A small image classifier, trained from scratch: 24-pixel images.
Rows from block 2 of a small image classifier, named by matrix and row number. Rows with one number within an expert belong to one neuron, the router's apart. Each number is 500 + 50 x the weight over its row's rms, rounded and kept within 0 to 999. All counts start at 0. Numbers have three digits each.
Before each expert's rows are labels from the 100 images, of 14976, where the router gives the expert most weight on average: "patch colour" is the nearest of a few named colours to the mean colour under the peak. Only what is clearly more common there than usual is listed. The data: seven-segment displays showing three digits. In brackets: how many of the 100.
# router: slot weights (model.blocks.2.mlp.router.weight, 32x192, trained with AdamW), inputs 0-191
# gate: expert gate (model.blocks.2.mlp.gate, 16x384x192), inputs 0-191
# up: expert up (model.blocks.2.mlp.up, 16x384x192), inputs 0-191
# down: expert down (model.blocks.2.mlp.down, 16x192x384, transposed), outputs 0-191

# expert 0
patch colour: black (70)
router.0:485512477428411420495559525464567507448536436491494515476508569491486573470578496568507570551486545466581463428431458503571512524527477642476608500549542458419429455439360529441567556481500474545507518475407523522552450525485504530605564495533447487501534500515456513498509443498522484522593462494570432401518471423420454472412488417518488532468454467478527468494523561377534552574464589558559521534462526479582545449429542552375486527487517520526571555561552534500467516509542506538440566525480520448449451436570546538492529401456450467546541514510492463494512571415466511560
router.1:564488522471436485581478510548417430475467466444546488453557549487604517517479488484452625512547446505491476517477471549600535484520490435518508484472512530417551508462440440539533510478477395568458472497464496513366506509480489487589577466524566468410532561500532489512553500447541560577496576503572561515496564477432423582497405577551444418436566526511534537522394451482479540489467521543489490432467481510499474610459502468483487428496423530411507472547513499555357506503441537418497374478481427488448419457427449525460451395524499443564460457576504507515484469448537537558
gate.3:540548491560531456566557474438492483459485529546586543511480561512401502484462440586575487513550493531467635667403518553540543557484511515507451482467457478533515465526526427445482511563535519462482594403563550500471357495502501452447538487479489480464539535452461582567488448511468484501585479574447468619477418412521508521416501475510514397373484529564555464564483506485540563464554532523519503461509521467580467628492506444446475454526497543536461546549596439517498505531520549484464558530459538426422400488467462536454411477494523516533553529460491459476533518505407540478
up.3:512526524515499465628512491454514472535528572519565571474492565477490495555509434517540546546599496545474566605439560489542521546450515590438392556521516469518455463497558456406503564593551542520461574424491502421479359458547517393516480444474537498446541518528451548484515437548446541457543515493457481543487402425518585483405523482491551385487554503554511487518466469518499508434508540507418544431458509388554489590532528429473469555511455506510532508555496437497529518509485511518402604501500477425461404480440410559486419487513489535528517481544520373486539554533412459461
down.3:585521487603517511401504504546573542491580454525536516501529457485451462468496510491549532436520513490470614418470477476465548552545553558572565519484377462482457515458461412497516536448562653454553509452526544397521518483523537558487430506594471519499503462447499493516508537508566517565445451468512499489547527533576486449584483441479465564537531383483530494477535532479429576508481468532549555490531446478527540549572618536506522576442580432458378545517549512506559482465473482502484541539408515593605607432507506468555442515511489581514530540587454563438559517439572481474
gate.4:540519497486468495452541411502509589509401555497542507450421505495493486381533510444503522548520438535548541464504529552485481441497382565508471458650502557489533511507500453548479507501512547487564514556592492493583490480539497401481437486506550565468456505479522448460518472411499469497418484468444448520484510529439445535365486454508576525517518475570490538492447540530512471563543482457499410528440474565468482430543438555610556587503503524490548586584549504521531480437525595437527615486507507595479426431477632423531519611485472440491487604460433506450414475512549504501
up.4:544538564418387555454533453515518516534429530523542502588565496582508463496451450451534499525449503518573610444459560617476460575424427578502453474574548457509476456539543415526514484582485436568443434500533508475483561556465534493385418516472452526467513434416517467456488525444481520560431535576443363474496479523492426406508495461438609543483431477596471462453532490561484559520500467514525529498480402422507480446496489417416478532529505494556469514405528496566514481397547503469521537529479497581545505440456450443528456606429483488418488452503514456486521555531485503499
down.4:463591470508461531501524569440417485460392511426486540501539509450434461542543493559568611513522501535458505482437490556557591491535493424518524442465561542561429491474502422542538577544541419449565571520495507530480554506532456447479445422489462535489420572544481525502545604472480494536425500467497432449538543424492474579460476507484537439447483460586494529530448510475507504450511460613444451380574521512496494452410532513507359423520423509580522575454450462454514495465556507532464541533428509489505403479367461499463557523564589501581538537405503519541560487429495533475
gate.5:500514478486523521462426603507470503578451500489484482444456554517456536541502459596459463532604509548477430476466481500518525525496463602453451514553472548481461452459566549453516539565394470494500599570518535494549543521426445563583444528602494563519541548509421456420540514519497565529457496421380450370480460547525459469451534396458502430504558420526450475514571484516486531526508531584495523432516540489607475497518602552583479612546524489491517542430569582560421503510529512547503450540428529552599454465544607493499452391554485498505550457470501477471524515467565440486
up.5:521505543493541629490409592526457488595481527466454476445447490436496526549523439598464489505615535538464449535502458524520534529485478541485466446510554566492462407476555507455503488502395473487535555573462438463491514532467443545556460489580541536518469506535455465399526510561475518567521476453443506393506463560525466514488521425444531491540559435461438438466582489556452523536535504522480501464459522460644464468523598585497485654600527491557559506483596598532445492507542439529501394479483528559567492517528623448522444445556455465476559448465450474563484469465554438522
down.5:465549453477443467560525446420533393430535545508537555454581448508535524432491578500466517524413463401532460504511511473596475449540509487483597465484544519424487482479412490528546462472524448526526471545446605599524477462561515474540473507558445440446473519509503526625544464465537470508589528532474555554491435462422548443439492496512482505427442498477553497497494527480519567450425428470442432533519469529410461508449430489455520405557458532480520410517462465426524483456491602565456541480518525517396511480560372602465591523516527569489527481507561468449449398451366524508
gate.6:416567511433464562452507530548418497495536437483459540468552528489533485650529449516468450459478515449502524494513476491497488524645557524534530540558501535463433508534535418565603563517491427561444492523525465422549494453461498507516580372450508568524458537567501520611413477417534505404469519461490383525580569499553485492506541498491475515466562424532481422525503537481441496541535556471501457432507591491484478495543545523536452525606480515436470479339403505404531521590531564464599504513545411487552452532529515459550528469618506546510465487489455491502468500464463496501
up.6:389566515432472534443501482561416465474501403514415592499534472477550477601537399552547478522445469546493493545503557524519452506611548537473550497507389568435461514469469516549529519534496520600527490613433430493469459473479453458476549411493424555456509477568480585557490436520455435439458509486382495610461559525529511547461465455544520483448504406552486421557486461484527457478513594399478468512523567556421450495552520440557479522542576497415427566450427515500443535573466474492513472522508479547497464505417396536524505464602512527470463443417492481507494547544456523530
down.6:526537544411478540497491517563469492455622473528498471497457522532541470520440514525505447492561547592518587524476517533438563505524534403510497526565541495475483575529559623470534564508497524459554459574547531598470485596594519500512567478529418502499431474495462457539441458519553551566486458455511504574550463415431484512440583469526514637476527579490576459468465507492549480509504544505533544516480454532544557527582532526581550567443373455386501468420445541532462498545519584516568553513599459482530426487411510569444524617615448541482565476459455510516533477466555506495
gate.7:538463484572525484476452479559470536555435489535483379505530431487536519478602597454479498395457585474499509520498498498455592423481575517550450599458423509457461445414514433576522482472493509483490551567512524614501509496424507528526507520485523578461583622525487567473511607520491425410450485517483492484469518468482530501406433548443495538553547491481476524517473499568474522434518550614560483537513556519541569477564473456509424492496543542552539564606479473565495426532556587548530422416548468575539499436501465578463531610502475461506494467610473509490409534528460425551
up.7:472408457638573522511456469592431532531511563470432526470505479553509538478571495495489457508556557482455507476512546541471512427473523527537436534511419525444386428450487475608537501460521455518434498555563521663522482498429561569454499480448527567539569541463503507502498622462563461466540453493516446494454532456457552482420528435487515420532508485448463564484517488517446484379507551532599523493581459449542557493560521490457483521496486441510470496595540464467563483513539505516528489420609445555491525455382379542456569503564461542446488535557454510456481417585536453446
down.7:471539496474385462395481461547433530537555462480495463504563530545524526547553487530536583468519530456498556591560535503457489501587519462437571482553502519559433534487549368441536438457441388423571465630561467461552592589564575543487479515551519435516441476474542566343522493467468448523448495426538550466455507530488434512522478516515464505517513424459494496523494497485419526457583498515595565416472499586470509476481482555419517491487428505466440491527415548466436485460515471491509477491392405519503516585484474594485507497598563505486497471457577548456551468445571524510

# expert 6
patch colour: grey (84)
router.12:536471456530567591566467494422454533516457586494539564532485505492484460474538475475512639465551558463427513525500564481578465420472485531458579509493587438452420483476476462456539492566573488568468510587469477426473483520505430469565501550436461509559578578553492569551560440489507485482458515484485475479521484489383544561514497578569479520531569514544502575505415428544479574486431589557422450534496508495559452656422534483497567395456429467431511504583533514575359500448475522481531399533450521540407458498542555518498510534530532514582454496497486474463521446545521471522
router.13:461465529586562516600560471452519563511535529478497525615584440575452556513486565472457465531497509429442394452527475512489420474434559440471573449508496481408520566474553496538535464524509509483510487460446535406454542482438456519546475540612461464522446472445551556539501504512467505475507440472547565549486568475459569523595381597525468464538507604477566502485383492540562463535552508569512399511506503566549538550533477533542484402441362443449529457478420554525505492535458496426512389510520472460464491548507584579514460521476588506616452415535511502515498509510502523486
gate.3:564519562582499448473504452501473597611543546425508461542486426516452510561531530452534618492505464492347441500453547485478555589497615467425563504490510524551459519462455480544551460488540486496549459517482534361517453478559550439562513496474484490491434460445485459503448522480531512586446538465539581514465466512540489523504442471535408440551463430442408460597469551517612513490431523514552559493497584578483473530443474450543513525488476526494526418533406504550530445587390464490500560487543549465562555496473522492477547434590497533576538563555487538397543520530458592466
up.3:542517558571500392506505385582486607604552506452485514535486504463560528499503513467515593530473529447411499443428538500433510533478578510432570557454494509490464588441586511473524487531481482520451473473424517407498514518473441434584473503494525536502457477391462510480487521501577530596454457500551513585465458413520557512567518480592396433560474583445406448532456562533540479474456529470594626491498574561480495541466570500531534517398478490540508457570517452583522481541422481554506516473512499442528470491523494506447535426591567550537492549534505553394532597558504524514
down.3:552527474510519562462503498543534482622561455546532597482490549553576579457545433483457494523467524448483537523587484503580414501515530517443457472463511486440548437471503474516489515559429499569390566521454521522540480414529511551526569519530550483487542417595413494549630575522444448462420464437355502499568546522556490527475545550440582498566487543470508492530527471443552484441555458538445417535496548451492537444531590503472503530599498493461504450437530503452482554404577498489553517525541435515470466570510519518516380403478426551481444525538545501579488499493620582482
gate.4:549432512562430383480447522573493503516561582449493520538316429429576500485433462513546561502501457518536522514480647550478448539467462474475368469454462572481412444464495559555518596527542510454482496604501471513487488487460489530533499511458547499455478534510429474511531564569518476511552454529505461586453557450552567490405547578459524558511567579534504532477576508501494525541487604495519519566469494477539471487462469499553503372538538457540453415453535483476453517492573536547431492461553501464497410590537447549474475606518438576510513579518424492528575471498494545493
up.4:447454491626415380398336514572515414473550590439469491567477471519568468552531556411519580464497470492500457500481625540510473537491490402465485494492504608487487485557506530497523507543500486439492522549528478532570476442560418473483523496454517483422529476481478444477519397543519551443507577549556466553451549490439538410507455590512592577521554520394532538499491509489494521505488503506507593482467485518558462559419530489572448410501577518546542456501438447487467529541521555521514397489508493465508513553490398576470484551523575565466536445519388520532528467476544501432
down.4:549493503549508611510515443557479518484423552567491566475402457452482459581464421488503562502590431545458410562568469577515568442552592484489553458536510542450551591414548524485488486524432483584465471512485565469476543543464483508530422477538525466466546488444459431455524486536476489562512449537431455513454504512465511486503557535428568450544484464407358460569461551599483533479552528533462586464523561504520544525425514512462540449507360605393424473496577540481417464542439441536436470429580495520557457470494552457461450499485486415523546498451529542444460441494511543474
gate.5:448453553567454534589440579457514532455554470501530518491488509442530500484461530455473505521532464480600598556409520421507507603405474454562497614597394528419469451423588512531559538504491532472435509440429433466521502443456533495468561509504495444488393510500462551546506556597531518439515459523544561560579522537526564589546494469498546546501561447410478477464498512561468583577567560506491525560475416391466452571491448512531573491456403500462405478514567438574508482553515515465447517568519474531457577484527407521472556543474547483434453545420461504463495544552511496506
up.5:475438525566455531581459581469497518459533451508544546480488507404541525519461529461475503511474478496580612543427526418496472618447471487537514593603356505424477430431557478538540507501509534483466521447438422479504506402465488512440515509477494415490421542480437513550513562565508517435488458536567514540579550517504604585519488464494546545479528426414475454482523496524460619595521553470485462546488421379499451537466424540525578465438383486452404466501553441556501485509500544438441499561479459504454586466546390514465529568493550520449475506441484515441471525544526518518
down.5:447537563455536442425544465515541486475456553550544530514550602619463498489570476520489495562490474513556493538505539499515438479426492482468533445503623531525504564446469539544506426403487539451526524550536529476504536561587575476482520540604517502538424465536575533529417473517511501597464521579464591553481444622537428553485481472473497439544507445462381596560444543482536437508424482515460490567475457530553492503434472459521519463502552579459562573401461464591557476474581562612539515477506560407499517451480474465487423579586422489551471460457505545444484528548519438547
gate.6:470452592573426488501611540458633527526523535496491509541459561547617549401536563543489480570553499491538493490517374514524519387422519453600529559530493488487504519501537555487511559492518565528479488496527463464497547523529436524588489566494526525473497531429547520434554549579534489521531441532425524529487527452514437476594426507460579466540484500529604549516544520526546454500495529501485469479506533410544443516475447515451516458390463439509489586517482461530523559460497474457417456528547374499426491456621602500457474555442495370561505463536498525548524579522496485628
up.6:558503419432600493529376487546352466483493458520525490480560469447412483560471441461518504486443489505440522512501596457452482598592481530447469424448548539553546514486498423511476420532480405476514513506542540527521429499494546477400527431527479481552503470570470505554478414408506497474485570488566495451530459566482580510427560530517418523443505501502397484499434492455480539479514463488490521526478493610466521520529564509503521560604541563531539416494503537451477444556491495534603520473489572516594521546365415540518502498531485636438501519455505489446476430473499506367
down.6:458487558523512463427557523581485562588562545427468468495431496512451485433476483530542526518518484475542485475489485506578473533470497481481485526505426454374508448432449532535501469541504630531590538425427484448544508465622422434471483489474486494475430553470466431490491563625507534497452413458474521568507559471492478534475535471421579552492471440571520515513522472484558457605543465401580413516576493486478496455515558453518475435404574473523546550480491555467510536429506525427440485407465601496419448468561618563527557475553504502411430463549503472527524581473598543512
gate.7:524499472506429571554452501646471597505617461469514523501511578525546547468364468529594493555443419551532400559575521505446556566570470559512484509541489516409465415498471472397494519570508513509499460547474507494486458526434495512569488549473525546455519477501452582532543471403480527586576512469475456621526626521489513448493525594485482458396455553498526534465543534435456535537478584522480524502541540476522519524492359502501574476437511486497492531445439465525404493463523488446467504569510531427542410462581470508473522514519492468557573505517380499519464474523597512504
up.7:435517425568437494429517573508537512425551481424483533486501467474484401502383470511494520490502513538382567520419522548503480569511459517517559510521530477502502500407425409600583532504537469462504574520513489521566506603519550465429500521587472505526481564403364540532481470510509471452570483491564506501498504435473445568519464567596486537489493612450468585474525468515477496453551502493532472411511495421484420471516454453463516473494507514585535499480565622519483505530450573605489440613516457435538537465571435516473561574501609546492494407513474514520501439407440447518
down.7:529487472488569526468432530392472472513425532473419456578493403460459515503445429507574512578480507397499499527524476579519530464475483493465470508575443589564411416520510562449478490422495411550485474587465465538493488441498447474527463495448467491441544385493550525466601521523532490472458524498458550491502576573542562519495537525471612503445511521455498514550540439454541437531427423468479462486518535580449516387461533558408527469518439455611486440546555485445502479478464541563463488508548420451457573506510603404468506508512455444486574539580459637531461433548518574460

# expert 8
patch colour: brown (73)
router.16:626565404419461563503531544568547511455556524515537512552445540491542577505604447605539556479534521542506580517483486417417476534535466505412539521547449520435508539460473454530496473442590498555527446467561490404506486511474550424451513490516473441515452496490522547472491412387520479476560478640561468465537492467530500542531482540460467558448421486441498467460467557429535468462602521503542582506485469585490510536503524538501558440512450522535552522579501516459459472586471596488410525449517440444596429433486396558476584555525499537445523514438489542556510421396549455508
router.17:604419504445446536487584520491489458492525536441507463449485486453567447491497562448592632411476458407487515487564573489515522487460487468477499605538483449391544463529488458517603518425608492476558409468559459454458508489453486503613453576517546460434536537527442405412502490576435542482499502481468463427408482561496472549582442490488485549524561491489537594574525611553505583492551486535533501474462491487611542503518446528571541515475511574489516483452423503570450475434407576497388537550466538475517427509500483528515483571510456476537500458465502501482449460571443448482
gate.3:467586518585502445546559499440537501582533455491514554491512476522523520479506536484499488549470483430512595541524535499509514481518504374459467441535481458516515481503441444511475440481614514577473545454530478520484556520522481574459411490397505432435429480489445523451474591528431493594378520429568550582424494500495584500606535510455548523508467474518561466502457466464453473471537487508547388467509468474443448463570322458502551578466552539566546557480356443491454526460574496449535503465534598588452570583461520489510527549497540499548428534551550463456564464455470479508
up.3:477566502461549440517403500518426549355547584561468522589538507513531514509576534531499602499476559538550545462476462437528447458456445393521547504537482555467474632484524505433589496549450533545540467524504424461456506419453566581518444453548524453538571434507482501537455520463419471465467476513516499527518510550407478453521468485477431567490476482480508444496545495483513526464417433537540544533430426466607528520613592505455520431632489435458526494485424513460516420452479493508523476440477527438427490549478483605467406457426496542489441443500577547504519479470433571577
down.3:463496575458510507547516513499446519494531456505426546505477453499398397556448519441536494492542454564509459413479491574442565469583466481498468539505489475555438511438468448487392452469498507418533484445443510535514578403545448469590526486550443533486500557517541532437623457496447454428545610522554482557452514459632510505473582567550604557488513433519486460593562589474440493494423483509508558549498405496352474463565531489496478556490562491483529492615506494596424560439463454491512469516511556424518522472468439506478536541448460566417472493420561497498465550518555471482
gate.4:466489461544406498540503495464455477593536562558454551470566437538447470460483558451438528449390487490444439557471474464550508437424511532528395544451478529428504474495510503531502395485515520509544539557474576496644522487517522539508537516515469536485529480489535453494527535460529548534428481478382529586526566550529504476475484579395513517507421530421505502475592605542471539538482479535497458618502505610506537514561413564540503418521531476496366405465473516479548530482572453515519517561394540501520497520600523398439566500382490537543494581518476543471541556511478515413
up.4:491550564422521470381545443500561471483456400386526417517450560498507562545519536499502486530569506466512481466568525508473535483540511489528562551451527511573557484523526453462539586463501468519470528519559452435463494569505512416519510475492590430510442545455483532416453525505455520607540459479552555455437418442464505514527451445512489448557551519588512563517435475492580498449567501502543528491478499373469437532449486411421527607413463514480567614597536547485407495490485510452474527414524476579473504522419484578571560478556567408483487378501533581474491443542487466562
down.4:474553458496418562395524467513516562610623499554423574443585518460566514467478516437569483469514467516515545512538504448568490471467613420563489501533425472492573547501525443436535539482558436514533551509495464514458428547561565547539528496563489563478519507425526478500533549366559460430451406522520585469514577510506450561628490627479502464540554532435567544530470577515503542476520499579500484459564527544424441530508515491559481395505456540400517464489460470577483547563448550577542552543487465483528536471509529573535538540412463463532556464513573555469454536544524479458
gate.5:515706600468478462529559499462447468483488557392534481572465509587542466651472511506505489593583505460528489479531517515484465434420480481474428509505528550510524543489460543541500431541563557525545445533594502493440545462517453492470525442502535429548475570558522494550552543460528517448476493519486441446514486553521524530407479501479552587490563560490466491516437507537447466548527516510455398539472471513573497444496504501390504405475403451416412607506563534493438449517515479549534523561450453461490414556551652439465552469515503555490473529425464459457496513526441543534
up.5:443435454448502523543467474540530596527527470555463510513537517502499573383502507503565511439437497528445511496388468455520499610517510532406514430495483451472498503498461490488507481481461512455475547518564465539533401488529599411527473455520441539458514480549456560520508434558494523553503585540442391581480407586500534495502555519493422471457514504486490501555447520482583527435585515542485563567531623539460524515532494428538480379546674605613513451573439417493475462537531512487470489462486490464497574489452439469504540581417474453392464546487448499546479543552458481557
down.5:492458600514435472484563496512445477509533486467484450468452452404541469518482486463559440502449534575570463492527476489516494527550534476479500487477487524375529374484503358412516505523542519511448502495507513487617440459485468490551502512396512453435450524579507476437520496550479554404524542427418465515399553453464487494449535565494602466494459444575487535475563528447522497542428528465459518546551526527522482589574548512550441498556579491457509550540523483506551475602435477436479538598617540546483547486473560634495469437632485526503535460545406453483480494434604512537
gate.6:450572504658498448513487514479554546536436546462532512540500490545543503571502436555525589511540392430533461505613580437460403479503509484484441496503555529504576465486434363426526512492539445555497454524450547399557442559510471517501450583391535523472512452523575453585485448404487482496529549485436488570523421529546453414513510453525504455508595529525581527466464566504590460445542407579495503508514480419550458559500439584496513487527479498503482548501560459562613512494409507464501535537534469470418471507512447537468467463649511572492446489511531530482461488501479462459
up.6:490529517407473432510519518460587520440460482529439477557475503558537487484567421512505471448524480499520447522546418529536506496412535459433585517524541519485522535490572529460463559512499546555417509571375451468466448572486544496514516512459473629470476423336462398546462425492485390435564511476507513580457450546525487500564513505576456428563527543518479518467509508500510502461540414569623433555500356431530497510514466610569497475486565479496444481412451481495483458453465498489537458491439508561482532482590457548510605444456575497442454548509421521507560468521428465509
down.6:595392461426563525480447538552597517556466447465454497495405527580427420485535514445468477606538521542489514550469463480519545470454513452517493471485476488428428471471541497425426493454469483612562515525501458486490530548538531491552541388456596510545431484513516439460471553574515542440462471461515471516481578491350445498453480589474512532529489467434476494495527473540563562539385499538458459482502610526547516603497554517601486543544572613452633459449531506547544515520454496422467495522472502542467571481506475513520567484396527433449480430428477492466485482577557463525
gate.7:470499506550474478512486492556453464538499512483526469445571569526496477505535465570515567563468421494551523544475544517472482517528483465543520580462478494548440540447561527607517448499451525449427476450487454470492500460557497541480511502504499472434489504456482503481545471481520507444554608453477588471460601480588493484467365660368502424516539519474343448493434399531492457644524569605556574468458514535501494515504455553505554379478509539499497499469583508531485523501480588484567518476495482528542528584571460497428515424425469462551502461440478527399502461375484454535
up.7:534523527565454565605476529461494474453551537393529437519538482558447548440466404595515481571522439434496454526486505462488433514556435372616541537522494460404383553510500538496530573448527526452387485485486514417546473484527374564535468517459524428520551354475487447552495490526479589474502509426529483571412544474543483556613488590488484477492490540475506518420478523467570419536401483613492489541511522571411518550442456491467490428556587498476524518484537465537503529550467510514581486520523529527459466527567505578453520530523515512459506538548472451469500477445455458559
down.7:520442446520564452560492413484480493448520518497507423524549512564447501497523495422492472394561487518448527488488493517528556561518453468546446530582515457458471460461450497442490394382474498442484431480415533479618463476590478480437444461495516429353546461455456448606432597498493562507582552466457625504569450521524481505458505547443521467463480488429544488581497539549455509545454429496452586543534533501502477554482444487453480472571493508539527513521540493605524624527534480459517565515511500491555511571464525494435549405538568614520513439596489544494417501502461399542

# expert 2
patch colour: black (27)
router.4:545559432458562561505606537528505521540545564451506438482534512534540535506525521513484512579587518481476411592574429469565577436453445472506489521428400377507420534511480526529574462554482489450525425474571557450534546424415517495596513553493542472500513518540560504456459389546459451542455531507447405459417483495335487464452592561496563497517537475484510557477541613531570579503533428477442500530489531516569452490447496478410535522516549484459397417449453463449397495493480560507446516465461458491502490491428560498529490518466427587436477434504513519499467523528497503442
router.5:541430505411477533523561467538547460428482566407537531464472450494511491501497459549452524506525482429392520547409540439580571483405449502515486613462434528374454507524420432464595437429497464532550532498460510497594542419457463453603464473476640530408561502497449456510477469477509494531463507485499490535486555483477519526527501466509558514471535477513547499508570531535549537485492539476539472539451581461508443600512509545443509492546568486493476431539458416578493498557554498468408594537572595505539521560560427584394446437382454508541603523522500511537463551507509502451
gate.1:551557493420449452622514493465487484568569573546515537517492456523451510549481476435482517443506524539518370592511429441541588366428517498378473539523493419487558457468480459519467427450494430456531527535518622443571545463474491518525548586574500463479586548527586465532456498478497490471492498455446542602586574536601567473379546497557470521473460541466497488536505559515547435464503478514485479541505470572526496554531418558532452471459427490429372413428493511489497531485550505524469543535576537531575491452557541468460470448453427493511501541527592503479498523526510527411
up.1:560558472454457481620510480458492485557574588542522547498478458528456498540493498435462512435525535563488386600503446446536584358416514498382458556523487431508566452451503464511463412438490439461538514543516626434570566463469481503499548579578502453485577547507579457521458510490449505472507502443454532581585561552590574478396544511550454516488452545467506477507513561522553451477506485486477485545485478565542496528539424555520425462455449495405380420426487468502501544475559498491443524528569543525587506438543548502461451473458434501520501565515600519492491504526504521403
down.1:478520593542516461551539474575431504468433502471520505482420452478427403511525544478563547505497524478536522541523555553458541526476472534448621493596509549624485463417602561507445530573377587522508497470540566361520484509500489543607535487481498546451563517485455487503466498523483525507493488614532542634587510508468487520413503504500512533492470486560455451537548452489490405523458503465506503524458459504568638438431516510424484541495552473492485567500473456505517469567570408449432528492561513492426431441525417481499429471540536523453367496503468501465616458479498543522
gate.2:553570539575487532446475498579514517540475531510437448559475504495536509568549460455535427532485512531578363486538519470508474509488506474517488563471555575518420433521488402519474530466486478515494451496590494570465435433581528613545560483524543384495533427630489456512503568476530486482456500482625454417509526532457526479483510484464602618436507389469420529440478580520468488594536498505522418451447573469543553409513534556573478398552484510517503413551390474574451505445476526499486545483528524424542479458630508473539521493518493584550501554534564511523493467519510473513
up.2:452486490446531478524492534408501473476461479502564531443559496527464500402477535557456576514501446443486609574493491481565522544550505524532488467460448537451528609500467541439508448562515516502419563540466491461487552522440527416465477521467482573475533569392528551486508412503454518482542569547482496489421502510550481506452477446575360428553555596508530552527552413471570535384422483486464557503576455493494437641478520442447494524421593485587499580466631509465532557500465551467602471539435525522410555518357497537473536506546453487490504490473515486422520512481483534470
down.2:507495484474543433458385495540531489583539468427516369488570553557523435519442472410434497509454407393555454529526476597476535500424490500565439499451585494495446449451445426552478505476530524565518583466449378537510451549493579542544439386465447582497523543472478469481483488551433535541529492446406513518477565572494584553482457524578526510487493579485530538503509489532595528609383589529561456390557538469506527398529545548542540570470558528591498532460463480479585437500501509423513477532493499411552495483492507503561492504502502471477515590519512492490561556516506491486
gate.3:565562479441532442518476435546444539520397513504612608483437544561555473472463470444473604499520533525444503499601511384478575507481484505524487440474534551576466489562569548519510580498533539460444476481656507617464517506517487415433596543573511452470533423492496500503466522525540529484413425496557596405585462472508494455441467413472479460553544580563397565565528487530444557491495495497458480423402496458446564431460515450500486521544466483414512485412494528490587528498553486511528490464541491426451466506460530433569545494531467494486504436505574561542536519538531494444
up.3:502587558475499502531617442595551440545465540585451455474497440489582495570595578467524498419462463462444479470390480530615516477637452449462557457522486463626461463526509515491459545454538459502535490540492495446553502547473515567540427473475530441452517515587480505515439471432454507471446555528511456528463471539426513596470490469511479541444492449489548451446466511494495430537551450428515511560497467616489438482452477471510438478490546488647517575514398544521529395536443575386498527489492532476528498573529423467458486529489399534500478614503541476482438527515470430495
down.3:516467496497557540474583473489488491480560530544464541448406471439589518425508492538428529470455517575498431571500359503546619516581504488523515502500409467583490442517528498484450481445455499557483469456498441527604506601562477517489472538584567506465492507471450517405609556613545460517464475479437467515461495512445404496410579390473590448484472564532420512486528395499553457550516531524447587469559493542488422516512470526508417524438583561544476408550445565461437483519475514502440445577454558507565452545464553513496530441472493509451525595509457463548531432490469536527
gate.4:434500555513450572505486460451495540549458464473506439482412580493558552519492457512502526499457458420492451445493564517533513569429489593520470440527520441488522470449387521416576485460563453483588539493490513497501581528463586462452496474465574500470603446611550520481530452477548456484383398560464572539513478592503468518463545511533439491570565470560577549383508513487506559524605557550433560462587556507462477472527501517510501657554548482497470513514590496513596496446424540545482581556406536444444455412446459525505496519494471467513478522551481438447495485487471587455
up.4:433390551480514497518444482467476500505434466490572412447495553508472484537435492455481574516549487496478512456467538503496537580349583489540405527457603565551567572526516548464557485484504522494585538476503487537437495566489552463489461481418532398526535558525441458498537510589565424577442351541471567547551521612472477478566535504576486529578442472535527553504490529577502580443532465496477500454560536493488476582601496486546502654542475488513520549533502555484570514398488531474526521486461503528460513399580442492530520445509473436508496505489460509414431486407520469428
down.4:466469548404565453525454560418482544523510437571510522495514520484514484528555574511476456473532414429543528490512505583580563517518555524470495519425514551413590486504483415448399540556463442492461487496547416559507480488514435519514467541516508585527478521531504544511562461478489535537483499449451509528586612521430526533502375450540570474468513442506484458428427423653524462521535463570544503484564561419415534464513472579420458432572485468477560578544422523509457399495477538407473546558540469514517593496412502523625543446503522488495512469528508444464392562538535454480
gate.5:448513538471567542546544449498453465602463448478483414522495399449517426461494549495463449550509530504412503505433484485494600453478503480446484591508482522592612493597548544493490500482538590513526458463435437602507519512497517494394442499438470516420536490517486493538470483557423540503505456556546591522587517560604463462510534452548446491506443542522372567484466458473505506403535451419487536532520511512434617423446428436492429481498533488476415564601565559479516553479553471508470563467543557565488436487509401502530561471515577520390552480576502492452505539428469475535
up.5:547556430514523528534485559501548587536499485436576561520543579487501513467446476529597514460506475499547443547484525477473461505587535640550527413455529453556490442541428487472432524478507393404510413560467541521513470489454471463579501472542488378578523512494448500471496542524492504530475579481424457540401477429499542384552506547437477525424540542509567453587503392479497408433401483521527551491471491430536379568554452548543533523467434504535537510474514469519535559506474580515516500558514408489476528542496547479476457485500545414570433546524471551525565380559555568449
down.5:530502486511414541447475510493539577483432496474499506527510522589614576445538537592529516509574423518559472500579557488502417449463445469539402401514577557501407573593436454454510427498525513534434474538491383526446485523511531492485438478482484514474490529471496584390558491507450545526502497432430492579408504460477536599541505512466452548494463497532495544501514536484507528620579517486553446457504427545499533524452529412552499408479514471501643474469486500503413517501514528588591505497476431454479548556451491474530495486357391501525595479479514501519544500416495473411